Rows from block 6, named by matrix and row number. Each number is 200 + 30 x the weight over its row's rms, rounded and kept within 0 to 999. All counts start at 0. After the name is the row's rms in percent of the matrix's.
# fc2: second MLP down (model.blocks.6.mlp.fc2.weight, 128x336), inputs 112-223
fc2.85,094,215,159,249,145,198,194,156,163,253,202,213,195,228,213,227,182,211,201,262,234,175,217,230,214,242,243,188,232,209,188,166,242,161,156,180,164,222,183,213,198,219,217,171,164,159,216,212,191,204,221,181,190,247,190,160,156,209,224,182,222,184,248,151,188,188,203,152,204,166,164,154,228,259,199,201,233,193,197,190,251,200,170,215,208,260,120,189,194,193,192,182,218,170,220,120,243,271,199,214,159,214,279,248,197,258,228,204,215,213,187,216,237
fc2.86,098,174,257,162,209,200,153,287,187,257,139,143,187,213,224,189,270,197,201,183,161,202,191,238,164,189,164,204,252,212,145,198,173,195,181,209,224,191,181,196,190,202,160,206,227,224,202,157,197,225,186,209,220,195,166,250,170,178,221,210,232,223,155,215,272,213,215,166,251,172,251,148,193,190,186,200,200,165,144,236,205,169,176,239,236,227,205,181,181,237,197,212,217,198,215,209,225,168,168,175,203,205,161,220,242,179,176,209,201,173,170,174,134
fc2.87,098,175,216,146,182,229,149,223,201,259,170,168,133,235,217,250,158,248,212,135,127,179,126,143,227,205,238,199,188,231,215,167,199,171,211,220,193,183,185,202,144,218,217,247,235,168,173,178,191,211,237,234,211,269,244,168,229,123,197,158,194,189,185,204,207,139,218,175,243,234,214,173,161,204,189,237,175,180,202,229,235,187,177,216,196,149,183,214,177,231,186,203,165,209,183,170,228,184,224,158,230,197,212,224,207,169,145,219,200,201,233,200,166
fc2.88,100,210,191,172,229,198,166,203,188,264,196,186,193,189,185,244,179,228,232,225,190,224,216,247,189,218,218,216,194,159,169,190,162,166,140,223,188,186,141,212,148,201,175,245,207,185,220,215,210,244,193,194,201,190,199,217,224,202,181,205,210,183,140,188,256,183,173,205,239,190,213,220,180,235,217,152,185,154,196,178,148,204,197,217,195,174,172,226,259,186,212,204,188,177,175,220,201,222,191,197,187,213,230,219,208,197,196,205,135,229,210,180,229
fc2.89,106,214,195,196,175,172,180,205,112,170,188,232,180,214,192,239,228,198,205,164,194,175,200,226,231,156,234,193,220,175,178,163,179,204,228,233,225,172,190,215,189,248,241,183,206,176,138,206,198,197,228,150,221,175,216,206,225,171,232,154,181,223,153,258,227,227,212,153,168,182,214,192,231,163,169,220,179,182,209,194,201,221,205,192,184,179,166,222,181,204,219,234,233,212,190,178,188,201,176,126,192,213,248,239,159,192,229,229,195,239,248,216,243
fc2.90,104,215,194,225,152,164,146,169,188,140,243,238,194,219,194,170,256,253,159,244,253,172,183,190,210,254,221,199,185,206,189,166,207,199,237,162,201,203,238,188,164,182,250,236,230,199,183,226,172,209,228,192,189,193,216,201,179,176,166,217,188,254,235,251,233,225,169,171,188,200,204,205,190,250,274,222,210,259,204,136,167,173,219,120,211,215,173,211,131,187,232,194,240,232,174,242,187,185,179,152,168,192,165,204,215,195,152,248,224,197,210,164,176
fc2.91,102,203,217,228,237,136,197,250,135,221,214,185,201,199,199,217,225,217,210,190,235,175,209,219,179,142,181,176,222,237,175,171,188,169,196,173,197,220,206,226,179,200,145,176,215,187,242,167,172,197,221,173,197,197,205,219,192,182,210,194,171,245,231,276,259,167,194,202,212,196,206,207,211,234,201,198,213,189,221,230,187,183,204,182,185,235,193,243,200,203,217,246,231,245,239,214,182,147,189,238,174,232,206,197,171,178,262,161,224,263,169,137,193
fc2.92,098,245,171,122,203,226,186,229,173,232,233,172,155,235,226,175,206,253,213,236,226,220,163,255,184,208,244,131,191,158,166,172,203,191,225,206,208,209,205,208,151,194,155,233,164,194,241,183,215,188,250,227,197,217,204,266,291,194,151,205,259,198,170,149,245,233,198,171,191,233,175,243,178,237,178,230,222,144,177,160,221,213,200,192,192,199,139,226,173,235,214,240,174,196,192,273,224,189,246,169,179,182,235,219,198,197,233,279,188,191,235,170,238
fc2.93,099,228,218,235,174,201,187,214,209,186,182,238,184,242,205,167,185,203,206,233,224,239,195,135,191,278,197,221,197,192,193,232,172,191,175,242,199,193,210,224,127,216,171,168,177,197,175,265,203,199,171,225,220,191,135,197,169,246,154,214,192,192,199,169,215,213,233,144,231,229,225,137,254,199,228,242,189,209,254,202,207,233,223,217,281,166,161,186,205,227,188,243,262,164,200,190,210,191,212,196,202,222,237,249,155,180,148,210,171,196,132,188,178
fc2.94,097,172,180,166,182,231,195,171,198,174,180,225,227,186,202,226,204,217,201,274,220,215,224,237,200,232,193,243,191,224,154,226,213,208,175,180,167,234,223,168,184,145,205,253,192,197,245,212,218,220,223,169,200,147,209,161,165,206,185,173,219,228,178,164,246,187,147,192,190,154,200,148,189,160,166,207,132,236,189,163,227,199,184,175,221,188,251,222,212,208,229,192,214,228,172,265,189,215,234,142,166,176,231,214,172,216,178,173,132,175,209,199,220
fc2.95,109,225,159,216,180,141,210,195,171,173,215,261,162,249,251,261,184,210,225,192,265,194,176,213,150,251,220,187,194,170,173,169,191,245,271,208,214,163,176,166,248,215,185,196,203,219,205,197,174,244,198,224,213,159,254,169,186,260,262,175,164,221,217,244,153,172,246,173,189,181,200,267,163,169,217,170,202,193,264,249,184,229,149,201,212,208,142,223,203,221,183,219,221,194,197,157,142,193,240,221,205,234,173,206,187,157,218,227,192,183,139,177,220
fc2.96,101,246,172,219,182,171,202,179,212,220,199,232,265,202,209,212,230,192,219,162,196,150,151,199,197,249,147,210,176,163,217,161,232,212,218,213,188,200,195,206,186,227,201,187,145,198,130,188,206,165,212,197,214,281,219,197,264,181,210,234,229,224,213,260,163,216,186,214,236,188,239,171,206,196,236,195,185,145,221,235,243,195,171,228,188,191,165,230,199,238,192,192,205,197,205,178,229,193,195,204,227,186,212,193,150,182,191,185,218,198,201,209,238
fc2.97,099,239,195,237,182,203,178,182,220,189,181,199,208,161,191,239,174,218,200,216,206,178,124,257,224,252,209,158,198,214,128,162,225,167,190,202,248,118,194,171,187,166,153,193,209,227,222,226,224,218,191,220,213,245,194,154,218,204,197,208,203,221,246,160,245,162,238,192,220,194,146,161,180,247,220,189,225,259,202,216,181,238,169,192,276,183,259,193,230,204,185,222,176,151,157,209,236,211,241,171,219,210,216,151,249,199,226,215,225,183,213,189,238
fc2.98,097,189,199,236,230,208,152,186,226,235,260,204,188,177,185,217,220,202,224,226,234,207,158,216,220,182,195,248,211,190,215,252,197,183,157,182,234,187,160,212,152,161,183,181,232,230,162,191,131,156,215,225,200,118,224,156,223,199,234,258,176,213,207,193,194,205,211,169,153,174,207,207,167,197,218,222,210,204,164,219,229,174,223,220,213,284,164,244,219,238,166,195,185,191,221,217,245,208,214,212,160,206,211,278,169,230,212,209,191,189,174,192,175
fc2.99,098,236,155,239,190,207,215,213,211,166,255,207,199,157,138,218,203,218,190,189,185,167,227,194,154,223,165,187,209,220,241,193,188,212,161,220,170,224,237,183,250,213,255,74,227,131,233,187,173,187,168,249,208,170,228,218,200,225,193,233,193,169,140,150,188,219,135,211,219,256,222,226,204,157,193,194,181,194,163,192,203,200,169,197,222,213,207,231,176,169,185,168,188,241,156,211,214,192,213,184,183,161,278,181,218,199,261,255,249,245,226,213,234
fc2.100,095,192,260,184,196,201,190,208,172,114,187,217,177,232,219,192,240,198,189,185,217,223,164,219,177,187,221,238,193,164,247,203,208,186,159,182,224,227,247,251,262,218,247,195,220,201,201,246,207,205,259,248,297,223,222,184,164,205,211,195,170,225,205,166,187,226,223,212,225,220,242,220,202,209,231,207,206,188,184,234,204,169,200,245,264,200,232,203,189,192,250,162,207,222,171,227,193,203,221,185,194,209,207,188,213,187,232,197,195,227,216,176,188
fc2.101,104,173,194,215,177,182,209,223,241,209,207,242,194,189,217,168,161,186,180,216,167,169,195,215,196,222,200,180,233,218,208,157,184,236,252,247,193,237,127,244,235,193,252,181,186,214,238,257,222,131,175,187,205,114,193,208,196,216,180,214,202,200,239,229,175,227,220,214,218,221,174,163,165,212,188,220,189,154,173,213,237,234,228,205,224,214,198,134,161,194,162,201,227,197,224,233,200,210,151,210,225,215,196,247,188,224,161,191,147,187,212,235,209
fc2.102,102,205,196,186,186,209,185,236,176,221,193,201,179,207,216,171,175,226,148,197,189,214,185,215,217,251,227,201,157,279,198,244,182,224,229,209,260,263,188,192,196,245,214,219,191,211,197,157,186,154,201,222,159,162,210,216,196,182,253,225,213,204,230,161,141,211,236,213,184,209,204,206,194,219,220,219,247,241,189,177,245,200,166,210,219,185,210,230,204,193,131,197,171,205,207,143,219,185,174,190,205,225,154,180,164,259,152,177,247,173,232,187,228
fc2.103,099,156,203,148,216,198,187,165,209,200,225,215,230,212,147,208,223,181,128,183,171,179,217,189,188,193,168,121,210,142,194,154,236,221,217,211,215,192,129,198,253,218,192,186,206,214,243,211,210,203,262,241,167,205,174,192,211,207,171,165,221,170,179,169,208,187,258,196,207,208,173,228,247,185,203,191,202,208,165,160,225,183,225,200,195,185,162,228,297,210,162,189,226,151,214,168,202,153,245,185,184,202,221,234,221,231,197,208,189,190,213,243,144
fc2.104,099,142,179,192,233,234,186,207,196,169,206,143,150,178,214,176,206,237,242,163,184,198,225,219,242,145,202,182,187,197,230,201,173,206,180,213,181,177,203,173,196,159,205,191,283,213,191,192,202,142,208,225,193,174,228,191,214,214,189,228,176,211,245,166,186,148,194,193,199,224,224,244,150,202,196,240,177,229,184,173,260,191,149,216,203,233,230,226,160,212,201,171,200,208,209,224,222,181,194,187,156,204,258,167,228,155,238,155,128,230,172,174,174
fc2.105,100,205,171,240,199,188,205,200,185,182,228,177,165,233,221,209,196,213,143,212,141,200,231,223,213,188,187,203,225,215,245,203,201,153,171,182,234,259,175,157,239,172,187,213,169,159,211,192,216,188,200,227,198,266,163,177,257,184,254,187,181,206,161,190,212,199,193,222,145,216,218,220,174,153,229,237,194,207,201,170,207,188,179,252,186,217,227,236,187,189,143,128,210,187,182,254,225,198,211,227,217,218,213,247,216,220,183,204,231,174,176,177,202
fc2.106,098,206,240,239,163,200,195,169,232,150,187,208,219,209,282,190,186,177,192,195,180,213,148,265,142,115,195,206,186,243,201,194,167,213,177,219,232,131,200,176,301,184,246,227,211,187,197,220,213,218,219,219,213,209,175,248,219,186,190,190,191,223,157,194,206,184,236,194,205,159,181,158,182,223,219,199,208,189,215,215,215,192,181,222,228,208,212,183,252,207,160,176,244,263,180,187,195,199,161,161,198,202,191,132,215,165,228,191,219,203,172,184,217
fc2.107,099,198,273,175,211,205,242,186,168,169,191,173,187,240,179,196,255,206,201,198,204,175,275,169,253,160,113,193,201,198,179,213,197,191,207,206,146,190,226,200,198,210,268,209,195,197,195,178,247,156,222,184,247,212,194,207,194,192,207,193,217,187,202,219,208,211,175,154,235,149,218,213,260,214,189,192,240,197,232,208,233,188,227,225,221,182,186,162,180,191,217,216,178,179,218,213,155,211,190,219,186,221,179,179,180,221,235,226,224,177,197,226,233
fc2.108,099,208,193,206,203,186,239,168,189,184,203,221,246,208,203,175,197,194,211,183,172,210,209,186,145,185,207,215,201,183,176,169,189,186,190,155,212,188,213,220,268,199,259,222,201,200,252,256,187,200,184,222,117,209,239,177,169,164,193,205,167,204,191,233,180,234,202,217,232,221,188,184,250,228,211,212,206,200,210,184,204,145,167,196,187,231,186,151,172,210,175,177,167,250,224,229,170,221,191,205,157,183,242,148,251,177,170,144,198,210,205,230,207
fc2.109,097,218,212,246,224,222,229,178,166,163,176,182,205,215,165,258,232,215,187,219,193,210,163,231,182,204,221,153,187,202,171,217,193,194,198,178,178,189,241,247,188,221,196,243,222,195,199,186,248,195,238,204,230,134,220,216,195,231,169,165,183,211,192,208,160,250,187,202,212,155,179,212,156,164,165,170,154,209,154,198,211,189,281,136,205,201,183,173,243,171,152,173,199,202,206,220,109,218,195,200,182,161,216,224,190,197,125,193,269,228,185,258,168
fc2.110,098,214,194,197,209,188,225,273,229,261,219,157,201,164,212,173,207,184,172,185,208,191,211,265,268,193,199,165,171,220,228,188,197,180,127,244,193,179,209,168,171,218,241,224,172,192,206,211,242,173,239,229,216,186,162,157,221,155,218,229,215,204,222,147,201,275,194,234,214,222,196,203,187,233,178,169,201,157,232,147,188,240,198,235,165,186,204,193,252,219,261,182,190,180,163,232,179,214,192,183,237,191,189,181,186,236,159,170,282,173,216,163,188
fc2.111,096,206,236,247,263,204,210,218,203,200,215,253,249,201,161,221,192,204,256,255,236,219,204,203,194,242,194,189,171,197,195,203,193,165,170,171,255,193,216,167,161,149,203,184,228,187,174,171,154,209,176,226,225,196,215,156,222,197,136,201,252,241,109,214,185,219,159,253,209,168,184,226,262,231,200,234,163,190,211,176,186,251,188,271,218,218,163,190,196,201,242,196,164,193,155,206,165,218,173,168,201,199,213,207,163,193,219,181,200,242,255,178,213
fc2.112,100,197,240,212,215,219,198,274,269,173,247,203,227,212,213,177,203,219,253,198,134,208,216,214,174,217,205,226,176,144,244,185,148,176,226,218,206,173,213,204,198,236,191,207,174,246,204,175,204,272,181,193,168,194,223,195,195,201,200,124,220,214,254,187,219,214,213,232,209,224,240,192,208,163,153,231,218,182,243,246,219,212,212,224,192,203,216,142,172,145,134,205,200,187,183,244,212,184,190,193,202,206,226,199,214,225,196,205,167,178,180,198,179
fc2.113,102,231,194,190,215,263,234,174,206,219,171,192,199,206,152,182,195,237,211,184,186,220,158,238,230,194,221,177,260,234,198,188,209,206,201,156,181,194,200,169,242,243,236,158,236,147,220,192,269,157,207,209,208,226,207,187,193,183,199,220,202,204,226,207,227,208,151,198,218,185,198,221,198,175,209,149,175,194,186,194,196,181,230,222,223,215,143,180,202,243,185,189,206,217,211,168,261,219,215,165,203,233,221,236,276,204,202,184,228,261,177,170,154
fc2.114,100,198,186,192,214,242,159,221,183,199,205,177,216,222,219,194,244,216,224,215,202,228,145,140,117,176,170,193,186,230,175,164,235,220,221,158,189,159,175,191,188,203,218,171,182,136,239,219,212,206,215,162,169,203,171,195,279,167,204,208,185,253,210,200,233,194,225,214,182,239,163,211,189,189,170,200,173,193,227,199,181,202,205,247,240,177,170,157,205,250,117,239,213,221,213,225,220,230,145,136,251,257,203,194,188,191,239,173,199,167,189,194,228